python train.py --image_size=64 --eps=1e-08 --merge_dims=false
Rows from block 5 of the decoder, named by matrix and row number. Each number is 200 + 40 x the weight over its row's rms, rounded and kept within 0 to 999. All counts start at 0. After the name is the row's rms in percent of the matrix's.
# conv: 3x3 conv (decoder.decb.1.1.conv.weight, 128x128x3x3, standardized in use), inputs 12-23, a 3x3 kernel for each
conv.83,089,201,115,182,142,185,197,214,222,190,162,228,219,198,286,255,154,179,235,204,238,193,137,243,211,189,252,192,135,262,179,148,168,168,196,178,195,165,215,214,241,171,203,147,223,168,159,192,244,181,197,180,218,149,261,179,198,213,229,231,254,212,204,196,238,236,193,218,122,242,209,199,217,157,163,176,171,186,212,233,173,228,174,150,115,251,262,259,192,220,146,153,211,184,208,194,212,189,165,145,276,98,216,177,180,187,146,250,200
conv.84,087,186,151,194,190,228,198,208,236,162,202,229,269,150,205,184,132,189,180,155,204,216,228,215,192,205,225,156,247,144,258,169,203,169,247,288,293,210,156,199,173,216,196,237,246,210,243,164,212,201,213,160,165,195,249,234,224,157,211,174,213,190,198,260,225,265,245,239,203,162,121,256,132,199,146,191,202,271,176,196,221,156,215,267,224,146,261,194,152,195,196,227,297,184,276,238,258,232,158,211,204,171,215,206,263,229,204,168,217
conv.85,099,152,170,193,252,136,227,239,216,243,214,180,202,223,168,193,253,214,249,163,249,180,239,167,237,158,269,131,255,98,218,204,190,231,197,228,246,307,218,137,293,256,235,195,194,174,208,210,208,202,188,225,245,211,185,171,186,248,227,237,318,182,233,216,209,162,240,228,202,237,164,188,174,269,168,187,202,179,144,240,171,197,211,192,106,210,223,194,149,193,184,228,138,217,276,167,263,279,173,216,169,233,196,201,209,226,187,172,133
conv.86,106,207,202,216,237,182,147,184,252,189,230,240,250,232,263,234,195,208,182,187,223,256,248,242,204,201,268,230,220,125,164,196,257,144,207,202,140,287,222,237,171,203,181,210,245,231,204,189,126,125,116,197,231,227,211,258,213,158,199,227,230,190,192,238,235,141,180,236,192,193,183,220,205,211,352,163,147,188,184,229,149,147,259,155,187,192,211,148,192,213,189,206,192,236,222,79,239,271,180,168,220,183,240,252,234,174,223,163,160
conv.87,114,197,206,179,200,212,195,142,182,252,212,174,232,224,171,157,302,187,146,186,258,157,151,203,139,240,212,221,190,222,199,189,221,207,253,143,159,205,196,203,237,180,198,259,163,121,211,235,176,261,172,225,189,182,240,244,261,262,251,142,159,211,210,230,186,304,200,190,183,193,200,200,223,266,121,208,180,180,216,263,180,176,238,180,233,240,178,176,184,166,226,186,245,179,173,277,208,208,233,202,204,218,194,187,226,262,215,195,205
conv.88,111,165,144,266,190,121,165,311,161,133,221,229,210,174,214,171,177,222,196,214,208,127,165,271,101,154,180,192,157,267,104,238,311,158,229,223,136,198,202,225,201,230,203,198,237,160,172,220,233,217,242,190,271,285,213,198,210,191,216,222,196,207,263,237,228,239,244,207,224,211,213,218,208,187,193,274,216,146,204,277,200,157,215,210,268,156,161,220,242,193,227,242,264,240,198,228,184,192,180,195,212,233,214,187,209,208,196,223,198
conv.89,075,167,300,220,208,194,107,207,197,201,234,204,262,245,212,250,244,209,273,154,215,188,201,246,192,116,208,164,179,160,210,141,168,227,100,111,166,165,206,219,162,174,219,169,180,219,214,222,235,229,185,217,208,188,219,207,257,216,225,243,140,203,210,157,206,225,215,209,209,208,268,241,234,219,164,175,226,234,232,192,209,206,233,134,163,215,145,120,243,227,111,173,136,269,176,131,211,169,161,174,183,249,201,158,244,220,201,232,242
conv.90,106,199,174,164,213,257,176,186,263,222,255,259,277,194,218,229,186,178,179,263,209,208,238,228,192,210,147,203,250,220,177,114,291,104,209,205,243,217,185,275,160,224,207,203,242,273,127,181,173,274,312,153,176,188,246,215,255,258,255,232,254,173,216,149,191,205,269,174,175,140,220,203,149,221,282,200,251,132,260,145,168,155,157,244,154,187,233,171,199,183,261,245,198,260,197,251,216,181,183,170,149,191,145,186,213,170,165,242,217
conv.91,094,197,179,220,161,195,218,230,149,260,218,158,234,223,264,140,214,149,205,160,172,232,307,208,175,188,188,252,219,161,253,190,192,173,202,167,225,182,215,231,209,241,206,187,203,255,130,227,104,195,153,221,195,276,229,228,254,220,241,168,193,157,218,230,181,256,251,199,261,136,238,114,316,253,187,164,186,226,144,189,183,253,196,179,128,171,185,202,242,210,195,175,217,235,242,214,221,256,238,98,192,161,223,163,236,191,198,225,263
conv.92,060,170,165,220,158,215,172,213,342,244,184,176,177,135,123,145,167,169,194,279,224,281,179,169,143,195,175,153,215,217,252,169,131,163,211,137,183,187,249,260,178,241,216,106,140,73,230,230,203,168,183,167,221,225,201,175,147,158,185,167,178,171,183,204,224,199,203,227,189,203,202,185,200,163,176,140,149,182,172,214,225,192,210,225,248,189,177,214,271,233,225,210,196,200,233,203,204,227,210,213,200,207,191,209,250,224,199,228,208
conv.93,114,199,243,198,124,314,151,102,192,188,257,260,219,234,247,176,273,164,274,220,221,217,232,194,225,227,205,158,159,211,213,266,169,232,205,128,184,268,183,257,233,211,178,176,171,158,146,145,167,220,229,162,181,180,161,213,209,228,273,216,182,253,201,147,210,239,135,197,226,177,192,241,204,179,243,171,195,137,243,178,197,198,212,132,229,182,201,181,191,137,261,180,281,194,179,302,139,233,207,131,179,200,176,194,155,165,138,204,199
conv.94,085,195,233,332,215,131,133,195,221,207,135,289,275,128,256,192,193,224,149,164,223,204,142,192,195,278,231,203,209,263,165,163,240,152,141,194,137,240,171,262,180,177,242,182,195,235,181,167,204,234,213,250,193,229,236,165,201,227,202,180,147,224,209,175,184,191,222,248,190,192,208,150,176,210,153,187,196,192,185,140,251,186,232,176,266,208,215,179,254,202,193,308,270,228,256,197,174,281,203,240,144,194,180,209,221,267,191,181,231
conv.95,110,226,130,234,265,249,149,38,184,232,180,211,181,177,200,248,233,231,227,214,194,237,153,183,211,163,285,211,171,136,147,128,394,107,243,341,145,294,242,257,228,161,157,162,152,173,137,151,229,209,192,246,165,200,198,175,239,207,221,200,197,225,229,223,203,215,241,249,250,224,162,205,127,232,262,175,225,85,222,261,156,195,212,241,209,190,187,190,216,218,122,249,223,160,227,242,169,153,220,160,223,204,191,156,195,203,189,157,232
conv.96,097,202,216,192,236,218,220,212,284,239,240,145,200,193,283,227,223,162,256,228,254,201,199,178,279,166,116,212,176,205,262,174,84,149,183,209,260,157,228,194,151,145,222,175,246,225,196,188,154,150,213,206,272,231,221,240,236,203,150,198,218,186,180,198,185,284,231,175,196,198,198,246,166,134,181,231,222,202,111,179,153,227,179,220,194,149,160,212,262,126,190,162,253,179,192,149,224,267,220,192,186,169,255,205,226,153,228,167,229
conv.97,111,186,169,192,232,135,266,191,169,193,146,197,195,154,183,212,190,191,252,146,230,153,267,228,159,242,96,186,43,138,172,213,187,210,267,194,254,132,257,231,180,247,207,205,187,150,192,192,202,163,208,185,161,198,264,179,250,207,213,198,155,226,184,141,216,216,225,218,174,158,221,184,153,213,241,275,222,162,152,231,208,162,188,175,211,211,178,224,225,183,214,185,190,223,175,148,184,235,169,205,227,242,242,246,171,158,231,231,214
conv.98,079,227,98,239,261,228,110,70,265,267,163,216,227,170,227,275,147,183,260,140,241,232,230,145,302,268,139,147,267,197,132,204,181,192,243,226,240,166,209,236,174,212,207,240,185,146,226,232,199,153,190,230,192,238,211,196,203,161,173,223,224,148,216,175,101,157,114,143,198,197,180,237,226,153,224,215,172,228,140,175,299,219,230,198,230,208,189,161,202,202,231,258,209,250,248,152,247,244,168,303,170,108,199,273,191,211,191,208,190
conv.99,097,64,293,188,291,108,217,206,179,193,225,205,217,183,273,216,67,175,201,197,155,180,204,229,200,185,214,213,171,205,215,216,253,218,225,197,171,167,209,163,204,203,195,196,194,188,197,189,208,236,164,183,187,182,195,198,190,262,211,194,158,175,148,195,106,261,171,248,176,274,224,181,214,207,157,204,219,192,162,182,227,193,197,268,160,188,222,187,215,196,167,167,189,122,187,119,185,278,241,176,118,213,152,267,150,261,178,197,187
conv.100,089,209,254,183,164,220,237,115,235,169,144,175,152,196,194,177,248,230,220,243,232,204,248,165,219,236,122,206,243,197,192,184,192,219,218,144,201,225,188,173,294,237,199,273,203,168,138,212,202,159,206,157,238,244,176,170,193,141,156,142,202,219,201,236,252,256,214,201,209,210,188,197,211,212,232,177,172,200,169,212,260,194,178,220,186,194,178,231,293,182,207,201,290,237,167,226,187,170,188,129,217,250,185,185,224,164,208,251,171
conv.101,129,140,218,215,185,180,269,237,138,238,108,221,119,245,204,177,273,240,271,197,198,128,148,267,175,236,195,255,195,235,204,224,244,173,162,210,109,229,200,176,175,289,113,193,208,203,225,152,230,206,210,163,178,208,174,292,142,191,183,210,222,241,146,259,175,239,270,240,208,166,164,218,174,262,158,207,159,224,176,176,210,218,218,123,216,220,234,195,159,233,174,218,279,252,202,190,153,150,191,199,207,202,175,193,199,259,206,219,147
conv.102,084,166,157,174,166,178,133,174,288,187,164,180,199,181,195,180,161,161,188,109,172,263,213,185,151,181,130,146,106,87,135,218,256,34,206,254,308,150,148,112,213,155,165,241,196,222,205,202,200,261,239,197,275,282,266,187,231,210,230,283,267,196,225,196,214,211,244,205,237,255,265,279,236,276,221,197,171,161,208,257,177,196,173,203,164,164,228,200,131,171,139,178,154,137,169,207,197,245,335,222,207,215,180,222,223,207,178,237,205
conv.103,141,175,216,149,178,223,212,208,217,217,261,257,124,171,102,325,167,289,104,215,227,190,255,119,243,178,245,175,199,246,158,166,131,289,189,216,181,178,161,222,158,220,215,256,184,169,186,243,179,212,186,229,146,217,122,184,229,214,151,200,148,251,213,222,287,186,197,142,261,198,156,202,205,151,218,226,224,160,205,204,237,201,159,251,193,248,124,226,166,272,163,160,202,180,198,193,219,254,158,169,224,225,163,198,235,207,222,269,210
conv.104,100,199,158,216,190,227,198,225,157,236,226,224,170,230,189,158,268,180,194,158,258,163,161,219,193,164,168,210,177,191,267,173,196,220,244,274,171,221,230,149,181,195,227,228,210,222,193,265,133,178,194,199,161,271,211,173,257,175,231,132,210,191,174,272,175,233,237,195,160,248,200,151,209,133,217,210,288,145,158,172,234,183,218,228,165,142,220,176,227,193,174,209,198,206,134,275,163,156,127,283,206,191,194,199,225,264,192,201,169
conv.105,132,238,208,228,192,232,195,194,205,206,210,231,195,235,133,267,130,190,167,168,192,217,208,174,169,237,181,213,219,234,206,172,119,176,179,285,147,163,227,164,204,172,262,174,230,191,189,220,165,230,189,151,201,223,215,189,171,206,255,223,276,181,242,212,237,224,187,288,232,231,123,205,163,254,167,173,195,165,217,178,208,206,225,178,176,222,176,205,213,215,226,212,267,200,177,256,214,167,224,193,138,218,168,244,200,165,180,140,253
conv.106,094,219,253,311,120,127,304,290,165,242,182,224,206,181,223,207,222,227,214,234,325,187,206,154,229,180,282,227,209,189,67,315,314,171,217,224,115,206,262,216,207,234,189,190,209,155,142,138,209,208,189,206,259,205,217,180,198,200,199,210,211,220,232,196,200,212,180,199,235,205,189,230,224,157,173,269,197,148,187,224,204,191,227,199,197,179,204,174,197,202,205,205,238,165,216,277,196,192,241,209,235,226,229,238,199,192,228,231,221
conv.107,088,192,183,148,202,125,194,178,229,221,242,154,243,196,199,245,211,156,182,205,184,158,161,232,199,181,365,104,240,156,237,226,136,161,194,212,262,251,218,232,251,291,163,134,231,199,237,184,163,214,170,201,181,206,247,130,184,200,162,238,247,218,206,211,190,208,201,175,194,232,228,140,243,151,211,220,188,188,240,197,178,241,174,140,235,217,168,227,249,148,178,219,182,250,200,218,168,319,154,174,212,133,155,185,173,208,224,236,236
conv.108,104,180,218,199,225,197,185,120,325,248,193,288,211,170,216,245,225,205,206,193,183,201,148,185,200,214,194,224,173,202,231,185,215,175,173,232,195,219,234,191,162,192,170,236,200,242,213,217,189,223,180,227,215,196,151,241,212,223,291,160,235,200,218,234,253,180,222,263,105,162,230,223,259,184,218,185,237,195,240,163,126,214,176,242,165,148,147,189,250,168,227,159,159,189,134,211,142,193,209,228,186,208,175,209,210,224,244,268,191
conv.109,131,146,174,151,226,281,187,211,149,233,195,260,179,197,262,160,234,106,207,181,135,221,246,301,151,189,32,189,124,283,152,285,192,135,200,154,217,169,248,209,192,191,166,185,179,171,187,167,225,214,198,180,246,198,172,256,181,232,199,214,210,198,183,217,181,204,191,143,164,197,261,168,252,187,291,120,220,117,211,189,138,167,186,205,177,191,238,201,225,141,224,109,233,195,220,91,233,151,256,256,247,197,169,200,196,167,185,201,214
conv.110,108,209,152,197,203,243,115,214,134,207,243,131,250,167,287,189,189,118,183,241,170,205,183,230,188,200,247,208,181,179,261,199,129,199,159,228,174,220,218,209,225,128,203,226,204,231,172,180,151,173,237,234,188,204,178,208,308,155,228,198,220,216,193,178,219,178,221,208,158,270,175,285,150,237,188,226,221,105,242,196,211,131,196,261,135,176,149,197,203,234,190,286,239,234,121,197,203,92,327,179,241,211,146,221,171,215,161,231,183
conv.111,113,174,207,252,243,230,151,170,165,241,244,195,167,196,165,193,164,228,264,154,183,152,212,167,247,171,213,156,162,182,252,248,264,228,219,215,185,225,224,233,193,192,205,253,180,209,213,198,188,168,223,234,251,85,148,202,158,195,203,230,208,171,225,198,179,153,232,278,245,147,199,190,297,203,177,184,101,291,186,236,157,224,186,179,212,224,163,226,240,191,197,175,190,249,252,206,211,232,280,200,141,259,181,225,130,238,231,240,169
conv.112,109,238,259,302,231,81,232,263,174,163,186,105,140,181,213,231,148,278,226,103,198,168,183,228,141,90,221,184,228,163,189,143,192,223,212,124,202,194,218,200,228,206,225,199,249,137,276,197,145,264,202,217,268,285,187,207,279,193,139,176,198,184,278,119,225,242,170,218,140,181,207,206,144,135,134,208,221,236,141,220,200,127,171,161,189,244,181,214,188,147,209,230,198,186,235,168,191,256,210,235,234,226,239,172,171,221,223,201,166
conv.113,042,224,195,212,117,148,221,259,235,239,195,233,199,204,227,196,198,220,176,263,246,255,215,182,225,184,189,241,286,227,150,213,180,129,241,235,181,303,263,299,195,220,194,177,212,195,177,173,181,171,164,180,248,202,232,231,209,190,221,199,183,204,204,181,258,273,253,212,218,199,154,157,127,210,197,167,251,249,207,258,222,204,245,291,296,202,192,194,173,182,217,116,116,100,122,104,86,137,142,127,211,175,186,216,222,248,288,247,264